A small image classifier, trained from scratch.
Model: 1.89M parameters, arch efficientnet_v2.
Rows from block 5 of a small image classifier, named by matrix and row number. Rows with one number belong to one channel. Each number is 500 + 40 x the weight over its row's rms, rounded and kept within 0 to 999. All counts start at 0. Numbers have three digits each. After the name is the row's rms in percent of the matrix's.
After each channel's rows are labels from the 100 images, of 14976, where the channel reaches its highest value: "strongest on" is what is common among them; "peak on" is the class under the peak. Only what is clearly more common there than usual is listed. The data: small charts drawn from random numbers. In brackets: how many of the 100, against the usual share in percent.
# convs0: expand 3x3 conv (model.blocks.5.convs.0.weight, 288x48x3x3, each kernel summed), inputs 0-47
# convs1: project pointwise conv (model.blocks.5.convs.1.weight, 48x288x1x1, transposed), outputs 0-47

convs0.201 088:491510536513502532528473420510550564512487501455507476501599470515531528512522547528521558503510453499451495443450453466455498469544612429486515
convs1.201 115:465543570487506449440525496484533502510428514536480504440494467499513553497464497500560480487500543513503461547527550509492539440551363449464483
strongest on: bar chart (56 vs 7); items: three (53 vs 13.1); trend: dip in the middle (31 vs 12.9); step chart (26 vs 7.3)
peak on: data marks (56 vs 19)

convs0.124 138:567450507542468466487463438514550480548525424494469529529532505458505483492556572546508563465546518510474515452513495581460466451542573453509493
convs1.124 085:540490485495432518486425580482555419481521451503524476473549489445506483518586523471507508545529501478427551439498492519519458410501477473503474
strongest on: one colour (100 vs 53.2); histogram (97 vs 6.9); rising (33 vs 13)
peak on: data marks (85 vs 19)

convs0.280 051:444469516507483474485478497471477530470497488479512507530535542541414477515429454509531500420532502546510524507473431398456456546439476411473514
convs1.280 083:475542514453553492507525484576521499510446445492504521573494511505480527488440467544481461474495533568511519521568550502401516496426443572465523
strongest on: one colour (84 vs 53.2); peak in the middle (39 vs 13.1); scatter plot (35 vs 7.1)
peak on: data marks (39 vs 19)

convs0.116 082:478529551543466558427482553482531526521480487480615523479480504504479489466461544493498546505595503553495510491514516546503435394513513537527510
convs1.116 108:487512497501467510441430580492494492474549474535513544447390504485500511546589486480478498470513504459480592502511559455530491442458496459463478
strongest on: one colour (93 vs 53.2); histogram (54 vs 6.9); rising (41 vs 13)
peak on: data marks (72 vs 19)

convs0.0 095:577476486530478518517449458470537480528530479487507512472555472467533480495569557512509607507551469482468509448533497575494492444587565461516490
convs1.0 099:477518509528483504430488526483541556503517514510511513430407471488564516485557511469547494515559579469471483529500525511530563378525447491482497
strongest on: one colour (99 vs 53.2); peak in the middle (41 vs 13.1); step chart (38 vs 7.3); trend: rising (37 vs 13)
peak on: data marks (56 vs 19)

convs0.24 053:497417484492493535523525456459522535441526560444511487452567489579488529550498475427513577521543503497514577534453441498453491454527494519479472
convs1.24 099:533549505453491449423470518597494487517513492598574453535465504486483527561491493464487467531495511524527457487527515460544540466424568517536509
strongest on: scatter plot (40 vs 7.1); pie chart (39 vs 7.2)
peak on: data marks (49 vs 19)

convs0.5 126:500498539587417491426490488591495528487479433461495550616491498517507531539482534557540511469513493474515470438487492479491519459461515489523544
convs1.5 094:556482489492515499517514493553456497516461491546485414546478500447569448475492527500512493520470434482552458428495628458556501504485504538553498
strongest on: rising (42 vs 13); line chart (40 vs 7.1)
peak on: data marks (86 vs 19)

convs0.191 067:531475435450480437461507477520561457446524518510513542538495495541467482565442500508502455391524485496538575504461533469432507470500493433461462
convs1.191 092:529486437535493492587475519540480470498573439470452518535465555444407422481470508497492490509448555483527494472440507527511473548448440499490503
strongest on: bubble chart (78 vs 7.1)
peak on: data marks (44 vs 19)

convs0.102 081:503464454476467447400481475548481488487524484505514528552464445535444517559427460535496477438463471483567540501482569476502547442472505447456497
convs1.102 084:459482489456424501510521504523420520489508502557551482495558500486440503502394431479470477515497505528520479515485500473509468525374443547534507
strongest on: one colour (95 vs 53.2); line chart (70 vs 7.1); rising (40 vs 13)
peak on: data marks (47 vs 19)

convs0.4 112:488512552551471527512539491546527535484456491427459478562553471533557503508455537564578500493495470460455434425449456445461510470518531477520540
convs1.4 105:552523462414496499503518551472498355448518501501493438472558557502498448546494506518509489496428499514476505494540441489462486570456484509498506
strongest on: one colour (97 vs 53.2); histogram (63 vs 6.9)
peak on: data marks (78 vs 19)

convs0.71 150:514510528520514496522522541525471472555510481486466485486468483419546499469556523544561534543415495428454432510557563540568491495471450539471556
convs1.71 078:412520560529498505541551453512560568499401504503564492497517480515506525461530434479444475504523500482499512540436470483530523461565475488536424
strongest on: line chart (46 vs 7.1); rising (44 vs 13); horizontal bar chart (35 vs 7)
peak on: data marks (39 vs 19)

convs0.275 122:516544484510486494415484485519435500464495543526552511478463451559498534549470471523522468551481493474584508498492558526603596474497455538513531
convs1.275 109:493553597555529574472533516513462524504409520447542468497573482506502476440501525520524533507480442505440415523511502469561496554508483487493513
strongest on: one colour (91 vs 53.2); line chart (82 vs 7.1); rising (68 vs 13)
peak on: data marks (50 vs 19)

convs0.207 128:526499510545474514516512422529499531489496517448475450542598462515547469525478547532554541502494456426466478405439456484488564461511543508534514
convs1.207 095:561582498462500480490521547443533417494494493502520393465594522457500453501496562512525457477449520574490502487540469558476484518510486500527491
strongest on: one colour (97 vs 53.2); histogram (90 vs 6.9); rising (30 vs 13)
peak on: data marks (88 vs 19)

convs0.120 064:497463479519454539442540453504469508483475497497534459512565453534483484534501518416469608445479412465488499452545450474520533503540534456473451
convs1.120 099:508514473530521467530485517488549498526502491528498489513426506457489542500479572504500438530578510558608484490472554612501497471548510470570467
strongest on: bubble chart (69 vs 7.1)
peak on: data marks (76 vs 19)

convs0.35 051:499531504516478559502524461497589534462445508463493597503514489580520480541515566492449527492504455489484526444451503508490540428569519443438506
convs1.35 099:540476475494422511488535523535402501505532489471482455462481428461546467472486479450552448550433494413498480500516537508588439506469519500502511
strongest on: pie chart (55 vs 7.2)
peak on: data marks (77 vs 19)

convs0.254 062:547452425488477486485505624505484430447518499449503516520491494511495458550482499542515482400451454437514520502520558507482517514474437483448492
convs1.254 094:517541486451537467546500434496521488542487507643513527527508520489469521581488446497470504564543484569502460539471531490544502523490519523550434
strongest on: ring chart (83 vs 7.3)
peak on: data marks (89 vs 19)

convs0.111 093:548470487538442525421447554501458478419520512489533554519468469584510490538468524494445491475542457545572553446555516515510529478540502472548492
convs1.111 097:500440514495545529571471472511495533511489514571506512489469506498579565511531477474558506622529536489476483510455590522550492448504465552504464
strongest on: bubble chart (39 vs 7.1); rising (38 vs 13); step chart (35 vs 7.3)
peak on: data marks (54 vs 19)

convs0.67 141:510478525582403471471506485583518488504495422451453561612508501496513512522473539555540496462510492482500476422496490482466498472491525447516526
convs1.67 104:545461496460510499482487497549510482503432442523482467567470536491523453465501504507479467504484481504573435394504586459488498457470492504507612
strongest on: items: three (46 vs 13.1); bubble chart (34 vs 7.1); horizontal bar chart (26 vs 7)
peak on: data marks (58 vs 19)

convs0.110 096:527426454531457485497466429529464489471544473515450527580548513514512462557511516528480516437485434474510525415484488455478557545472579466501471
convs1.110 100:494500504498545497522494506452538510502450475523491391485499509502549508400553534502497441607518521526479527439438508493545495444559454455504499
strongest on: bubble chart (82 vs 7.1)
peak on: data marks (99 vs 19)

convs0.166 090:468478481477519495543504414543529514498508488540488573607561483518483497550474460554477469443493468528552518472423553506461516486502541507508410
convs1.166 113:483471558553531518503495453448473486537502538570429464492486519426528508421507558498415449511500507528503503494463524501581478580511512517554456
strongest on: bubble chart (58 vs 7.1); ring chart (31 vs 7.3)
peak on: data marks (92 vs 19)

convs0.249 093:435509604479558531490531494548480556574461471478488476503521528457541521456517475520493501504433508522425425558514529483520455516463502553472560
convs1.249 130:556533511524530572534533497539465491552532502443468489485529503396548439478543501499514539536457488473404452508541520512555479561463532532521539
strongest on: one colour (94 vs 53.2); line chart (39 vs 7.1); area chart (37 vs 7.2); trend: falling (34 vs 12.5)
peak on: data marks (53 vs 19)

convs0.11 115:526479527568412492402439509577448509499491431489541528543484468519490519524465536550561546477532500479532489457525505504520500432474476481539561
convs1.11 083:611505511482526494519455434544427474493451467579504497490483523489571507494521468573538496553487474509524504495525617524524503497484444505518532
strongest on: one colour (97 vs 53.2); line chart (91 vs 7.1); rising (64 vs 13)
peak on: data marks (50 vs 19)

convs0.86 135:482559536540486557502524472521491560441467546447497515533538470607546503529444514537535480524496465459508479424417488473505570476521507538526540
convs1.86 111:499567512494499545595561553484491492452449514476533405440560494486524500502493528506537445555410510469469451487501494493523499529517453567529509
strongest on: one colour (80 vs 53.2); histogram (75 vs 6.9); rising (37 vs 13)
peak on: data marks (82 vs 19)

convs0.161 131:505488488491511521486508469458537491410504519474473531503482570578538445558475525466411520483500425513510555469480473456459521524523598452454483
convs1.161 098:456538581477535520480497511434521500504400540510455488463473520483559514430561536499499471490467461505442418501499496410516468513551481460468512
strongest on: pie chart (62 vs 7.2); ring chart (36 vs 7.3); items: three (33 vs 13.1); items: four (33 vs 13.8)
peak on: data marks (63 vs 19)

convs0.139 070:496488478447462475439520519516562482435514516488549557516452510559482520540431467468474445461565512542566567517458520493418456439516514476512480
convs1.139 100:508483449550477517567487504516412492503546451501494485505514552420426468486461514528530514558443524473504489487447496499534407576431471528508486
strongest on: bubble chart (76 vs 7.1)
peak on: data marks (47 vs 19)

convs0.127 110:590482500578417505414427512512451481473529476493544561506472480526516480499499537568492525490538517511538532447547526573527501446515501500545532
convs1.127 090:511468488505503534529485496495473503496462471565540517449442520500545593518565475508556502573547509465477505506495565554578468412514467550507445
strongest on: one colour (96 vs 53.2); rising (56 vs 13); step chart (48 vs 7.3)
peak on: data marks (59 vs 19)

convs0.231 081:514467515508506497541486410502569524538510477476469488489565474461520525494563533489511580505534474485460489466507463513456472462559617407497478
convs1.231 092:459529536503451454428489501501570501504502495517492506489470493479501505462495522467505495486536606494506463505499522507484581371505406435459515
strongest on: one colour (97 vs 53.2); peak in the middle (64 vs 13.1); area chart (43 vs 7.2); kind: line chart (35 vs 7.1)
peak on: data marks (59 vs 19)

convs0.171 071:471504508492478558499582480537523530462405479505523544543500466608514564556463486455512518496531447471523495459484453466496517471579492471526444
convs1.171 092:512490438568500477559509506507506489534516470476407460532455556476519510437453580548501494506525523479597466462485503592464515494506489452533532
strongest on: bubble chart (88 vs 7.1)
peak on: data marks (78 vs 19)

convs0.113 106:456511561557441520485523513575488552494457474436503473566546449518519551487445512495581485531507533483485434463469417451474492469496510501548544
convs1.113 100:594537452450520497517525530470513394489513462506472459491544559491494477537493560571509498421449469497513495436535470568457509545474471524499507
strongest on: one colour (85 vs 53.2); histogram (73 vs 6.9); peak in the middle (30 vs 13.1)
peak on: data marks (74 vs 19)